config.yaml
encoder_arch: "resnet_bottleneck"
model: "image-text matching model"
dataset: "rendered made-up planets"
train_examples: 195000
image_size: 40
crop_scale_min: 0.8
horizontal_flip: true
encoder_norm: "batchnorm"
encoder_activation: "relu"
encoder_depths: [2, 5, 2]
encoder_kernel_size: 3
encoder_stem: "single"
encoder_avg_pool_shortcut: true
encoder_widths: [128, 256, 512]
fusion: "prefix"
tokenizer: "word"
vocab_size: 28
fusion_encoder_width: 256
fusion_encoder_layers: 8
fusion_encoder_norm: "rmsnorm"
fusion_encoder_norm_position: "pre"
fusion_encoder_activation: "swiglu"
fusion_encoder_mlp_ratio: 2
fusion_encoder_head_dim: 16
fusion_encoder_fused_qkv: true
fusion_encoder_bias: "all"
fusion_encoder_qk_norm: false
fusion_encoder_layer_scale_init: 0.01
fusion_encoder_parallel_block: false
fusion_encoder_inner_norm: false
fusion_encoder_positions: "rope"
fusion_encoder_connector: "mlp"
init: "torch_default"
residual_init: "none"
optimizer: "adamw"
lr: 0.0014
beta1: 0.85
beta2: 0.95
eps: 1e-08
ema_decay: 0.999
steps: 7400
batch_size: 256
epochs: 9.7
lr_schedule: "cosine"
final_lr_fraction: 0.1
warmup_steps: 220
weight_decay: 0.1
Rows from block 2 of the fusion encoder of a small image-text matching model, named by matrix and row number. Rows with one number belong to one neuron. Each number is 50 + 12 x the weight over its row's rms, rounded and kept within 0 to 99. All counts start at 0.
After each neuron's rows are labels from the 100 texts, of 14848, where the neuron reaches its largest size: "tokens" is the input token at the peak. Only what is clearly more common there than usual is listed. The data: rendered made-up planets.
# gate: MLP gate (fusion_encoder.blocks.2.mlp.gate.weight, 512x256), inputs 0-63
# fc1: MLP up (fusion_encoder.blocks.2.mlp.fc1.weight, 512x256), inputs 0-63
# fc2: MLP down (fusion_encoder.blocks.2.mlp.fc2.weight, 256x512, transposed), outputs 0-63

gate.57:47 47 39 40 62 63 65 51 52 50 52 46 61 74 56 50 49 60 47 30 59 61 63 56 81 53 60 41 60 63 65 53 68 37 41 39 41 50 44 59 42 55 51 62 54 44 56 65 64 53 51 57 65 49 46 50 29 23 36 36 22 67 56 40
fc1.57:62 44 70 55 47 49 42 44 29 45 25 61 49 42 54 40 53 39 55 70 40 43 39 47 55 46 47 59 62 42 39 48 59 54 60 52 52 36 45 38 47 55 56 64 66 46 56 56 51 45 76 36 47 38 63 70 81 50 64 56 48 57 58 41
fc2.57:53 58 73 67 28 40 62 58 48 45 51 62 64 35 50 40 52 50 61 40 32 36 70 31 44 58 28 53 38 71 46 51 58 22 47 51 38 44 55 39 29 49 52 57 40 62 49 59 53 74 50 56 51 70 36 53 46 45 36 60 67 40 53 46
tokens: "cratered"; "rock"

gate.356:33 72 59 36 56 45 55 63 67 64 27 39 55 34 49 43 66 39 66 30 43 39 51 36 30 52 36 52 56 54 37 55 55 55 43 50 55 44 40 71 44 68 73 58 39 49 39 40 45 56 52 63 26 71 38 65 57 68 47 48 71 41 57 51
fc1.356:52 37 42 60 46 46 43 37 47 49 70 51 50 49 50 57 36 64 48 76 39 56 66 53 56 60 67 36 43 43 55 60 52 43 58 48 47 50 58 45 43 47 40 52 65 49 51 66 48 34 74 43 64 34 46 30 46 34 51 55 45 43 39 50
fc2.356:60 56 60 69 51 47 40 58 56 53 70 45 60 33 53 63 66 50 53 49 51 55 45 26 32 37 37 47 48 69 48 36 57 59 52 37 44 65 61 39 61 55 61 49 27 41 43 74 64 42 41 40 34 52 55 45 71 54 59 54 41 24 47 56
tokens: "-"; "ocean"; "rings"; "covered"

gate.43:59 58 34 54 46 69 23 54 63 24 46 64 37 45 63 35 55 57 47 63 59 39 55 38 45 45 30 46 56 59 39 74 60 50 64 41 64 36 33 53 43 62 54 32 72 61 55 56 68 54 69 32 55 46 33 40 58 47 30 52 26 36 66 42
fc1.43:63 55 52 59 44 55 48 56 63 45 29 78 53 42 52 41 56 47 57 49 51 28 39 27 43 53 31 36 60 54 42 46 57 69 62 47 45 50 39 62 68 63 53 36 66 59 41 46 62 55 59 39 64 48 81 36 67 67 29 66 50 48 56 53
fc2.43:52 59 34 44 61 39 52 55 55 60 50 59 26 52 53 46 49 64 38 50 49 54 63 31 36 50 67 59 48 48 44 37 45 52 47 47 77 45 69 57 38 67 37 30 68 52 65 63 47 55 42 74 72 32 46 42 42 50 43 82 49 59 46 47
tokens: "three"

gate.444:53 40 39 43 42 67 43 47 33 63 44 70 60 43 46 47 18 45 55 34 34 37 36 48 71 57 48 45 57 62 44 23 46 27 49 49 50 51 40 55 48 60 36 51 50 08 51 48 36 47 35 52 55 63 63 46 58 67 36 51 55 29 49 46
fc1.444:60 34 37 40 72 60 48 37 31 57 34 62 49 68 64 45 22 45 54 52 51 27 47 62 74 56 55 45 54 32 33 33 54 27 47 47 40 53 64 61 53 54 53 73 41 23 63 71 41 58 58 66 64 59 43 55 69 58 48 40 44 31 52 46
fc2.444:53 77 39 69 49 57 60 29 45 45 42 39 43 61 60 66 53 53 43 58 40 53 53 43 55 41 54 45 35 37 47 69 48 52 47 28 65 42 47 46 48 43 39 46 51 58 39 49 17 46 43 07 65 49 47 61 63 53 69 62 53 59 46 56
tokens: "two"

gate.151:47 68 40 40 49 37 62 36 39 31 49 38 36 48 52 55 51 61 51 51 51 40 58 42 73 62 59 32 64 68 62 53 33 44 45 37 61 55 60 64 26 56 52 54 49 45 40 70 49 67 70 53 37 38 41 57 46 47 60 49 34 42 50 48
fc1.151:39 52 60 33 42 57 52 68 38 58 47 69 51 54 45 14 58 40 46 55 35 50 43 72 46 41 43 48 46 26 30 40 56 58 57 53 51 45 52 49 69 41 48 40 33 46 47 53 58 46 32 77 75 61 71 63 47 42 61 43 54 63 52 28
fc2.151:56 49 26 43 53 57 54 48 30 45 34 59 46 68 47 22 35 67 51 20 64 58 51 42 31 42 39 61 42 47 66 62 34 78 46 70 40 65 47 52 59 69 59 62 34 30 50 73 43 68 56 38 47 50 36 37 40 44 61 64 53 43 43 42
tokens: "three"

gate.38:54 52 61 43 41 45 54 62 48 38 33 65 51 21 61 45 49 47 47 63 51 34 28 45 27 64 42 52 38 53 46 58 32 44 50 46 44 45 15 51 27 65 61 27 52 63 50 34 45 46 50 51 35 57 53 54 86 51 56 58 53 47 61 45
fc1.38:55 56 35 57 31 61 34 46 42 37 39 68 47 40 62 39 45 52 34 44 68 33 41 36 48 37 50 51 61 40 43 60 54 57 64 68 48 38 48 39 63 66 58 52 45 52 74 40 65 51 30 38 47 68 47 46 76 61 48 35 53 56 23 73
fc2.38:54 65 30 49 63 69 49 67 48 41 46 40 47 41 56 34 55 56 47 50 53 53 37 46 39 43 52 57 45 39 31 49 69 55 48 47 54 37 46 50 66 38 69 18 49 52 47 50 28 54 57 58 68 48 34 70 47 51 44 42 69 49 62 31
tokens: "one"

gate.134:48 43 57 49 35 46 71 53 38 68 47 48 57 46 44 62 66 47 43 52 54 33 47 48 54 61 43 53 49 62 40 68 58 65 31 67 44 41 51 45 27 57 42 63 60 76 53 52 26 47 70 54 58 53 29 45 43 50 45 47 58 71 37 59
fc1.134:40 53 38 63 67 64 56 56 67 17 61 56 31 55 55 51 65 56 39 47 55 54 62 59 41 52 40 58 52 51 58 57 46 44 74 39 63 56 45 22 45 53 59 47 36 44 50 42 69 43 74 50 27 54 50 64 33 26 73 55 21 49 57 56
fc2.134:37 45 60 50 52 57 32 49 60 76 45 40 33 47 59 52 57 34 32 48 54 29 60 39 52 33 47 31 36 53 52 24 74 39 51 70 62 34 53 54 55 42 66 49 55 56 50 44 38 49 21 47 53 38 57 45 68 71 50 61 53 34 55 63
tokens: "two"; "world"; "rock"

gate.201:48 66 53 51 50 52 37 54 48 32 54 71 40 35 44 51 44 41 45 65 58 60 63 27 51 42 49 58 31 55 51 45 36 47 67 55 46 51 60 31 41 46 73 39 60 42 68 44 39 50 68 51 31 52 33 49 76 41 56 42 48 54 67 69
fc1.201:47 60 50 56 51 75 30 47 53 52 33 73 45 46 66 55 39 33 39 39 61 40 28 30 60 58 36 66 67 30 73 42 50 40 60 58 61 49 64 49 56 47 48 72 57 29 57 43 49 43 68 54 36 56 57 48 75 46 56 42 36 50 44 65
fc2.201:57 52 63 48 45 55 44 66 45 54 39 45 45 47 46 48 38 66 43 51 44 32 52 65 45 54 57 49 53 36 55 49 39 51 51 44 59 49 51 45 52 46 74 40 52 49 38 38 42 60 24 36 58 59 73 73 31 51 47 32 38 60 29 42
tokens: "cratered"

gate.405:70 62 49 49 42 53 50 53 42 12 31 67 30 58 46 29 41 51 50 57 61 42 44 57 60 54 38 66 49 30 34 35 64 50 42 61 59 60 40 37 17 55 37 52 37 51 49 48 50 42 45 38 67 63 39 51 45 33 49 50 48 33 34 55
fc1.405:52 35 56 58 66 24 48 54 47 52 67 43 36 55 46 41 45 47 58 71 61 60 57 44 63 47 59 59 40 43 30 38 61 41 42 45 37 80 63 51 12 56 37 45 32 55 66 56 56 35 65 35 51 60 39 51 41 44 27 45 59 45 37 51
fc2.405:46 45 46 53 66 41 59 34 50 40 73 51 46 50 49 39 70 44 38 29 34 37 38 41 36 61 49 43 55 53 56 46 57 34 32 47 57 39 49 37 69 60 36 51 26 40 31 37 44 54 51 40 31 55 46 58 55 47 51 73 70 57 29 41
tokens: "cratered"; "desert"; "an"

gate.70:49 57 49 47 41 60 56 52 37 47 40 40 34 44 54 44 56 55 47 59 47 41 41 35 63 52 35 67 55 55 52 41 37 50 47 49 43 63 42 53 32 55 44 34 54 42 43 51 81 49 45 51 53 51 56 38 52 50 53 81 37 53 37 58
fc1.70:30 47 69 29 59 32 63 46 46 23 43 35 57 43 50 38 55 46 66 70 64 66 57 33 45 47 82 53 55 42 41 54 58 81 50 66 39 56 50 60 40 54 46 28 47 69 35 52 67 53 35 62 44 61 18 53 37 36 66 39 46 48 52 54
fc2.70:47 62 46 41 55 47 45 44 54 41 45 52 32 58 54 49 67 51 53 51 56 47 46 71 55 60 66 39 47 39 56 49 69 20 56 35 34 11 56 31 68 59 71 58 64 40 44 58 49 54 42 44 55 59 43 54 51 55 80 42 43 42 53 42
tokens: "world"

gate.252:43 30 39 54 63 56 65 41 51 93 48 55 63 24 47 68 49 51 45 50 41 31 57 59 63 68 46 39 48 50 62 35 31 48 42 58 73 43 64 34 27 44 49 54 53 35 26 58 42 55 56 64 44 46 44 30 43 61 49 73 40 29 59 62
fc1.252:34 47 28 56 51 69 49 52 54 62 44 53 54 39 58 59 48 58 60 73 33 33 51 75 54 50 49 43 64 40 57 41 49 36 64 41 69 67 59 59 46 59 54 31 56 22 46 61 41 45 69 53 53 33 66 35 50 57 62 41 37 33 44 40
fc2.252:38 51 38 54 49 65 53 33 39 43 42 45 65 48 63 89 25 45 65 64 59 68 37 23 49 72 53 45 61 46 55 62 62 55 50 39 23 57 63 30 41 39 40 56 46 53 54 49 59 41 53 29 53 43 43 51 48 50 55 45 50 39 35 50
tokens: "two"

gate.0:44 54 76 52 36 68 54 65 61 28 33 48 65 48 56 38 44 44 66 50 69 45 41 45 36 29 72 48 37 33 28 57 27 69 41 67 44 53 31 55 57 44 63 36 37 36 49 34 40 66 43 42 35 67 45 69 74 45 46 45 58 57 77 63
fc1.0:39 58 40 67 51 58 39 67 55 59 22 51 67 43 54 39 39 47 48 40 43 55 42 32 42 40 70 50 31 31 48 42 40 55 41 50 46 54 25 49 70 39 53 48 40 55 43 43 37 65 53 38 41 56 48 63 64 55 27 52 52 56 65 55
fc2.0:49 45 44 44 54 32 44 49 55 60 69 59 53 49 57 45 37 46 31 57 57 55 59 57 67 44 42 53 52 47 48 40 59 54 55 50 69 59 32 51 30 35 55 62 33 72 53 55 55 48 43 49 82 54 32 48 44 55 25 30 50 80 61 31
tokens: "cratered"

gate.245:45 36 37 16 74 66 65 59 44 32 52 62 53 65 52 46 42 64 53 48 68 56 33 53 60 46 50 49 45 43 35 47 60 50 72 43 57 72 63 57 54 65 51 43 47 51 34 55 64 46 33 72 45 63 54 67 64 41 50 48 39 43 55 21
fc1.245:26 28 42 49 43 46 54 37 49 50 37 32 73 36 59 81 63 58 43 48 62 49 48 22 52 47 28 62 61 64 43 52 50 49 43 48 44 37 34 69 46 56 61 42 51 54 46 63 40 46 52 45 60 37 50 58 60 55 51 47 52 54 38 74
fc2.245:32 44 54 44 33 52 62 43 48 77 55 37 60 50 61 51 64 41 56 37 58 41 44 45 48 48 59 65 28 45 79 53 61 44 40 41 68 34 57 58 50 62 71 63 50 15 56 55 50 49 46 65 48 29 65 45 35 59 37 58 38 44 68 43
tokens: "world"; "desert"

gate.222:50 42 44 51 58 19 33 55 44 38 54 48 51 50 55 45 56 59 61 39 57 39 48 33 50 70 60 57 48 56 58 34 55 60 48 54 32 59 35 62 45 73 63 28 45 50 64 59 47 47 43 49 43 28 46 62 53 58 43 47 81 33 42 40
fc1.222:35 33 68 34 52 43 37 51 42 18 37 65 63 63 62 36 51 65 51 60 63 34 37 45 42 67 63 50 53 42 53 38 52 54 56 42 41 61 33 40 42 60 44 34 49 42 60 56 53 36 53 44 33 34 54 61 55 64 61 37 65 43 43 56
fc2.222:61 59 48 39 45 48 50 44 43 43 35 43 40 57 56 45 30 43 54 17 37 40 33 56 37 50 56 41 49 29 50 29 51 48 41 58 60 28 46 58 72 55 31 61 56 61 54 41 61 52 77 47 52 50 48 36 53 53 17 56 54 69 50 51
tokens: "three"; "world"

gate.130:51 46 50 64 48 55 46 61 49 33 50 39 63 44 40 66 63 35 60 42 60 50 54 36 55 47 68 57 48 60 32 48 50 47 54 58 64 28 67 71 48 68 56 54 44 38 54 61 32 71 72 36 34 65 34 34 50 59 24 49 26 51 57 79
fc1.130:42 71 32 53 41 43 59 55 60 23 41 37 62 43 41 64 56 42 61 31 72 61 54 36 55 48 38 57 42 46 52 43 48 38 35 38 61 31 51 63 55 56 43 41 55 58 35 46 27 50 56 46 37 48 31 47 30 44 60 42 31 63 38 50
fc2.130:55 64 35 37 65 46 42 39 42 46 57 42 58 62 58 62 34 52 43 59 65 50 52 58 36 48 52 36 43 36 57 46 38 29 64 43 31 60 43 59 52 28 43 59 39 73 58 39 71 43 56 51 67 58 63 48 57 63 40 00 67 36 43 52
tokens: "-"; "cloud"; "cracked"

gate.302:41 48 47 43 53 46 44 38 47 70 50 38 51 43 72 48 31 64 41 49 61 41 58 57 42 54 43 42 50 47 34 46 40 30 55 59 35 22 49 58 54 39 65 46 38 22 55 35 52 50 36 53 38 42 51 58 53 62 38 48 64 39 36 46
fc1.302:63 60 45 65 41 51 57 77 72 46 61 38 52 45 39 46 70 56 49 42 53 52 67 21 41 39 49 59 49 61 61 43 42 74 47 33 57 56 46 59 51 46 56 41 48 72 60 52 44 34 56 49 41 49 56 53 53 48 63 69 42 57 64 33
fc2.302:61 31 52 40 49 48 56 50 50 44 28 53 53 55 41 46 72 40 52 52 77 66 48 65 54 54 69 66 54 41 57 52 42 47 54 46 65 56 46 60 60 43 49 67 49 39 41 35 49 84 52 43 65 40 70 29 43 35 73 21 59 45 64 64
tokens: "-"; "covered"; "cracked"; "an"

gate.361:58 33 25 33 73 63 42 47 20 57 57 73 53 55 54 53 17 48 48 45 46 36 51 52 63 61 62 51 57 62 45 22 59 34 46 29 47 53 56 54 56 67 45 61 41 10 63 59 39 53 44 58 51 56 57 37 59 67 43 53 44 32 44 52
fc1.361:43 64 51 51 30 29 60 56 53 33 61 41 49 53 46 38 76 54 48 49 72 71 76 27 16 64 37 55 35 45 40 72 56 76 44 64 59 50 37 52 52 41 55 29 59 72 37 61 46 52 63 40 48 37 32 52 50 39 48 51 39 58 57 53
fc2.361:42 34 68 38 52 50 52 57 50 49 51 41 55 53 51 51 65 45 58 53 27 45 36 53 47 48 43 43 47 62 37 32 61 59 43 63 35 45 58 56 61 54 52 45 54 48 48 49 59 57 59 74 66 57 51 42 50 36 40 28 50 46 48 45
tokens: "two"

gate.337:47 26 41 42 48 48 57 49 26 51 46 77 54 66 50 36 62 42 46 62 79 48 31 53 56 65 32 42 51 49 38 50 58 62 56 53 43 34 35 59 59 48 55 62 45 40 38 50 35 65 51 36 43 48 49 59 61 45 60 48 57 49 51 41
fc1.337:31 60 39 50 44 33 70 67 38 31 45 77 63 51 47 62 60 47 49 47 68 18 56 43 47 71 14 46 54 71 53 55 49 67 47 45 35 58 31 50 51 53 39 43 53 46 47 63 27 52 38 52 60 47 50 49 62 54 58 67 41 40 63 46
fc2.337:55 46 28 35 36 54 46 47 44 44 41 51 36 81 59 55 62 35 61 27 52 39 43 67 40 53 67 42 55 42 38 51 43 48 49 45 74 56 33 41 83 50 48 57 39 64 55 44 59 62 49 40 49 31 59 37 43 41 27 54 49 40 39 56
tokens: "cratered"; "three"

gate.214:58 28 59 37 36 59 34 44 29 50 50 47 54 58 59 69 36 53 30 48 54 37 32 74 71 40 67 36 64 44 35 44 54 51 61 43 48 49 64 43 49 76 53 67 33 35 49 29 68 60 30 65 65 53 75 53 77 40 27 60 63 56 28 57
fc1.214:26 37 66 34 58 59 67 48 55 43 39 53 39 48 34 32 52 42 68 46 45 63 61 54 51 55 54 62 26 41 61 40 33 57 51 61 51 51 50 36 45 43 53 59 63 48 28 60 49 50 58 51 30 53 37 35 40 48 65 21 45 41 61 58
fc2.214:47 45 61 51 47 38 57 41 61 58 45 50 43 61 72 42 27 53 50 31 74 50 42 51 34 54 53 58 50 68 52 67 67 37 49 53 47 47 55 40 41 69 59 68 56 34 45 46 38 69 50 38 68 64 58 68 20 39 49 51 59 40 71 52
tokens: "three"

gate.68:37 51 59 71 44 69 44 49 40 47 40 50 48 37 69 68 53 44 44 52 34 53 60 49 32 54 54 44 42 55 64 66 44 36 50 52 53 25 47 46 62 72 84 38 39 66 44 46 36 49 57 56 41 52 62 49 61 43 51 56 64 54 74 46
fc1.68:52 71 41 63 53 43 45 57 44 34 29 47 56 48 59 34 61 50 34 41 51 34 45 66 37 47 62 41 60 53 55 55 39 46 30 43 40 50 47 46 54 47 59 67 52 53 41 47 39 63 64 47 38 57 67 50 61 56 41 70 32 58 52 56
fc2.68:50 42 66 33 55 29 52 54 26 58 49 62 77 38 54 48 44 44 57 52 52 50 42 46 55 52 73 48 55 51 27 61 48 44 45 56 38 51 48 53 25 67 33 47 56 54 32 58 60 48 54 51 46 71 69 34 28 61 55 43 41 59 22 62
tokens: "one"

gate.162:48 57 76 47 32 65 55 52 45 72 47 53 48 42 69 55 32 65 47 52 33 45 60 57 59 38 65 52 63 47 50 43 57 31 51 57 62 32 29 67 31 55 57 56 43 39 41 40 51 64 51 47 27 65 56 44 51 79 27 74 73 55 62 71
fc1.162:63 58 68 71 47 45 44 56 49 68 53 51 45 26 35 64 58 45 53 55 30 54 49 58 50 26 52 50 51 71 41 46 57 46 49 56 51 37 42 59 36 55 57 44 48 65 52 29 54 54 51 37 36 62 63 45 37 70 31 49 71 65 54 76
fc2.162:56 48 75 56 62 54 52 61 33 63 52 51 55 32 50 42 50 59 41 43 41 65 41 56 52 60 48 54 37 39 55 61 63 39 55 51 42 52 58 48 50 82 45 55 46 47 38 51 43 50 54 65 47 53 64 54 59 35 67 46 58 47 64 64
tokens: "two"

gate.440:68 40 40 52 40 65 41 48 55 50 36 70 49 48 70 26 38 58 52 65 48 17 53 55 57 46 56 45 54 65 35 59 71 38 58 45 56 49 40 67 42 65 48 50 57 43 62 64 68 66 61 38 61 42 75 39 67 48 39 62 58 31 54 50
fc1.440:68 39 58 43 50 46 49 64 65 50 29 60 61 43 53 40 62 48 60 50 64 41 46 42 37 43 43 47 52 67 53 60 58 65 59 37 46 57 45 68 45 70 50 48 60 66 53 61 67 66 56 27 53 49 53 48 73 67 34 52 44 51 57 74
fc2.440:57 35 33 49 50 63 60 58 46 53 46 38 46 41 51 43 48 41 42 45 49 48 57 32 38 39 64 49 42 55 51 44 51 49 49 40 79 37 49 53 57 50 36 43 48 49 64 48 32 58 55 75 63 44 49 35 43 49 43 80 61 59 52 41
tokens: "three"

gate.240:55 53 43 47 48 78 31 41 46 45 73 65 24 51 63 50 39 43 46 41 70 67 38 54 68 47 44 55 38 67 38 31 47 54 44 61 58 28 41 40 55 45 50 58 56 54 53 28 50 31 58 36 26 54 59 52 57 39 50 63 47 47 62 60
fc1.240:42 47 26 41 52 69 43 33 52 47 46 55 33 71 59 67 26 49 39 50 47 51 43 68 43 39 52 42 51 54 39 48 72 41 48 33 49 52 56 50 47 63 46 76 43 33 67 49 52 48 41 63 42 61 77 53 46 52 64 71 36 48 60 36
fc2.240:44 36 63 68 26 58 59 72 50 65 54 53 62 36 55 63 66 33 69 57 41 34 66 40 59 56 57 46 39 53 51 15 70 54 42 39 67 54 66 40 48 46 65 49 73 47 47 48 59 45 52 54 39 63 30 34 37 63 58 54 64 46 55 26
tokens: "two"

gate.229:28 51 52 35 65 35 32 52 33 38 53 60 48 67 70 44 33 49 48 59 45 33 40 46 71 59 44 52 48 54 37 45 54 49 56 34 40 34 61 48 63 48 54 44 47 40 52 58 46 53 29 63 62 39 36 45 57 60 54 59 57 62 63 69
fc1.229:32 52 46 54 61 30 28 65 59 89 52 32 52 29 48 48 47 48 59 78 19 50 60 42 51 56 46 38 52 39 55 51 60 42 70 44 52 55 38 58 48 55 61 71 39 31 65 44 39 53 64 53 40 39 54 49 66 53 33 71 61 36 39 69
fc2.229:50 60 49 38 53 63 47 48 79 34 69 48 75 53 65 69 28 52 64 56 40 28 41 54 58 44 43 43 51 52 52 47 46 56 55 35 48 58 47 58 49 31 36 46 46 59 48 52 59 52 60 54 41 66 42 53 51 79 47 48 54 62 66 58
tokens: "one"

gate.369:57 66 75 38 34 59 67 53 36 64 46 40 40 45 68 55 27 63 51 47 31 38 64 57 60 51 54 34 63 49 49 68 53 22 40 63 62 45 37 56 53 74 57 59 38 45 36 46 52 51 39 54 44 65 46 42 39 60 40 64 56 69 57 41
fc1.369:67 63 64 76 47 63 43 53 62 61 47 56 53 23 27 64 73 59 51 53 28 57 39 49 45 53 42 46 46 59 45 49 40 36 55 56 59 40 33 59 39 57 54 55 43 52 49 45 44 52 35 48 42 58 61 60 43 68 34 58 57 62 58 57
fc2.369:29 48 64 54 45 44 51 47 40 41 41 44 48 54 35 34 65 37 52 74 48 59 49 40 33 57 69 47 49 53 56 42 47 43 36 49 45 47 58 39 63 71 27 51 48 41 45 42 51 39 63 78 46 38 49 51 59 42 53 73 44 32 61 64
tokens: "two"

gate.261:56 28 36 48 65 50 43 61 70 52 31 32 29 28 45 62 66 45 71 46 46 41 50 29 56 32 38 44 54 29 45 48 49 51 38 69 57 65 55 57 55 61 63 70 64 53 39 48 36 50 57 45 38 59 28 44 43 58 61 35 38 50 63 46
fc1.261:67 59 65 55 59 36 56 36 34 38 54 44 53 61 63 42 36 47 58 61 40 24 38 68 45 59 46 59 33 48 57 40 27 46 51 74 56 65 48 42 53 48 55 70 73 65 59 46 45 39 63 57 68 50 47 56 37 41 47 49 80 60 56 75
fc2.261:30 35 56 71 59 59 47 38 37 37 46 54 35 47 58 68 56 61 58 52 46 57 44 61 49 49 54 53 31 46 45 57 51 31 58 44 47 54 51 38 68 69 45 45 39 81 47 60 44 59 50 44 48 58 42 40 49 54 67 35 61 53 48 61
tokens: "-"; "one"

gate.109:44 56 52 56 69 62 65 50 64 63 61 45 58 29 52 42 61 37 66 45 57 45 34 34 56 56 70 46 60 29 58 64 55 54 33 60 55 47 50 42 53 44 51 52 62 57 27 42 45 74 55 53 34 62 49 50 36 40 56 39 58 49 56 52
fc1.109:47 52 70 47 62 67 50 37 33 49 56 62 39 58 40 28 55 45 24 69 56 58 34 57 60 60 46 37 54 47 58 39 49 44 45 46 59 56 57 41 48 49 65 54 29 28 55 54 47 38 37 68 64 62 49 56 71 34 62 34 45 41 43 44
fc2.109:71 51 52 56 59 54 46 39 53 45 36 49 55 67 53 56 38 61 32 37 46 55 43 67 77 44 41 38 46 47 37 23 61 42 43 53 44 50 36 66 41 57 67 42 52 59 41 56 57 47 50 60 77 65 47 52 74 67 41 57 55 25 34 55
tokens: "cratered"; "gas"

gate.6:42 56 46 61 30 60 39 49 35 20 65 57 46 53 75 60 44 61 32 44 65 44 38 54 50 64 41 62 61 50 46 51 49 64 64 67 47 26 43 30 66 60 57 47 40 51 62 34 73 49 42 43 60 53 44 55 54 43 27 61 41 63 55 72
fc1.6:50 56 53 75 42 66 31 67 54 38 56 53 45 56 64 67 57 56 29 34 48 55 43 62 46 51 45 56 51 56 46 66 47 60 62 50 50 13 52 46 47 54 61 53 46 45 57 30 57 37 56 33 47 51 60 68 60 48 44 68 44 65 54 60
fc2.6:51 65 53 40 39 62 56 46 47 45 43 56 65 60 48 45 70 49 38 54 61 48 66 48 36 45 60 57 55 43 57 42 51 58 78 51 48 50 30 38 49 58 48 46 59 37 54 47 38 65 39 56 63 62 56 45 65 55 54 47 51 64 35 44
tokens: "one"; ","

gate.489:49 61 45 43 58 44 53 63 51 18 50 78 50 47 52 46 51 38 41 21 44 24 58 36 69 39 47 66 71 62 48 39 83 41 58 71 50 58 41 59 35 66 36 53 45 49 60 66 44 52 51 59 53 60 47 49 54 64 28 66 41 65 32 51
fc1.489:48 62 64 64 70 39 48 48 66 63 62 39 52 39 68 51 58 48 45 35 38 62 40 66 56 33 48 56 44 81 51 59 70 23 56 36 68 66 41 50 46 52 55 45 42 59 58 53 44 54 50 23 55 57 55 72 44 73 30 55 67 68 49 50
fc2.489:51 66 49 41 43 42 42 47 58 40 45 81 58 46 63 59 81 61 56 48 47 34 59 46 48 50 51 61 45 47 69 39 54 48 53 59 40 60 54 43 47 49 62 66 79 64 46 37 55 51 50 40 47 42 48 63 66 49 77 23 54 61 42 44
tokens: "one"

gate.312:34 83 36 64 67 39 46 78 60 37 49 45 37 32 46 56 48 41 31 35 61 55 52 52 50 59 38 57 35 70 46 55 39 45 74 47 44 32 50 36 38 53 61 38 52 42 26 44 47 53 52 33 16 60 25 66 64 56 54 58 48 50 51 65
fc1.312:70 23 47 68 67 49 47 67 40 69 61 58 70 62 53 74 54 63 53 32 54 55 56 48 55 68 46 70 56 41 50 60 37 34 41 28 32 36 38 59 61 51 44 70 38 45 49 65 44 49 36 56 40 67 61 58 59 58 39 64 49 55 42 63
fc2.312:53 43 36 36 29 60 70 70 36 38 38 60 77 36 41 48 63 58 39 30 58 48 51 34 43 44 43 49 63 39 48 47 53 35 56 35 48 66 35 57 55 48 58 36 44 59 63 41 57 57 64 59 50 52 61 49 46 52 52 57 43 46 52 42
tokens: "cratered"; "cracked"; "lava"

gate.347:35 56 58 34 44 56 49 40 33 46 39 77 52 44 67 63 44 63 34 54 68 46 40 40 50 49 48 51 59 56 56 38 69 57 56 46 47 48 41 37 23 74 61 50 60 44 52 43 46 66 32 57 34 46 54 49 67 62 46 58 71 40 52 62
fc1.347:41 44 71 74 48 54 42 48 44 31 44 41 32 76 59 47 40 51 44 41 46 25 40 35 64 46 49 67 58 74 58 45 69 50 65 47 63 42 29 45 32 44 54 23 49 65 53 26 34 56 26 40 38 43 39 51 38 55 49 59 57 34 52 48
fc2.347:38 49 29 29 57 61 37 59 45 64 57 36 35 52 94 35 37 55 51 37 56 75 60 29 36 40 83 63 52 52 81 27 54 61 37 43 53 33 47 68 64 68 54 64 57 46 59 53 55 21 52 47 47 55 59 54 56 74 45 63 54 68 47 50
tokens: "three"; "moon"; "one"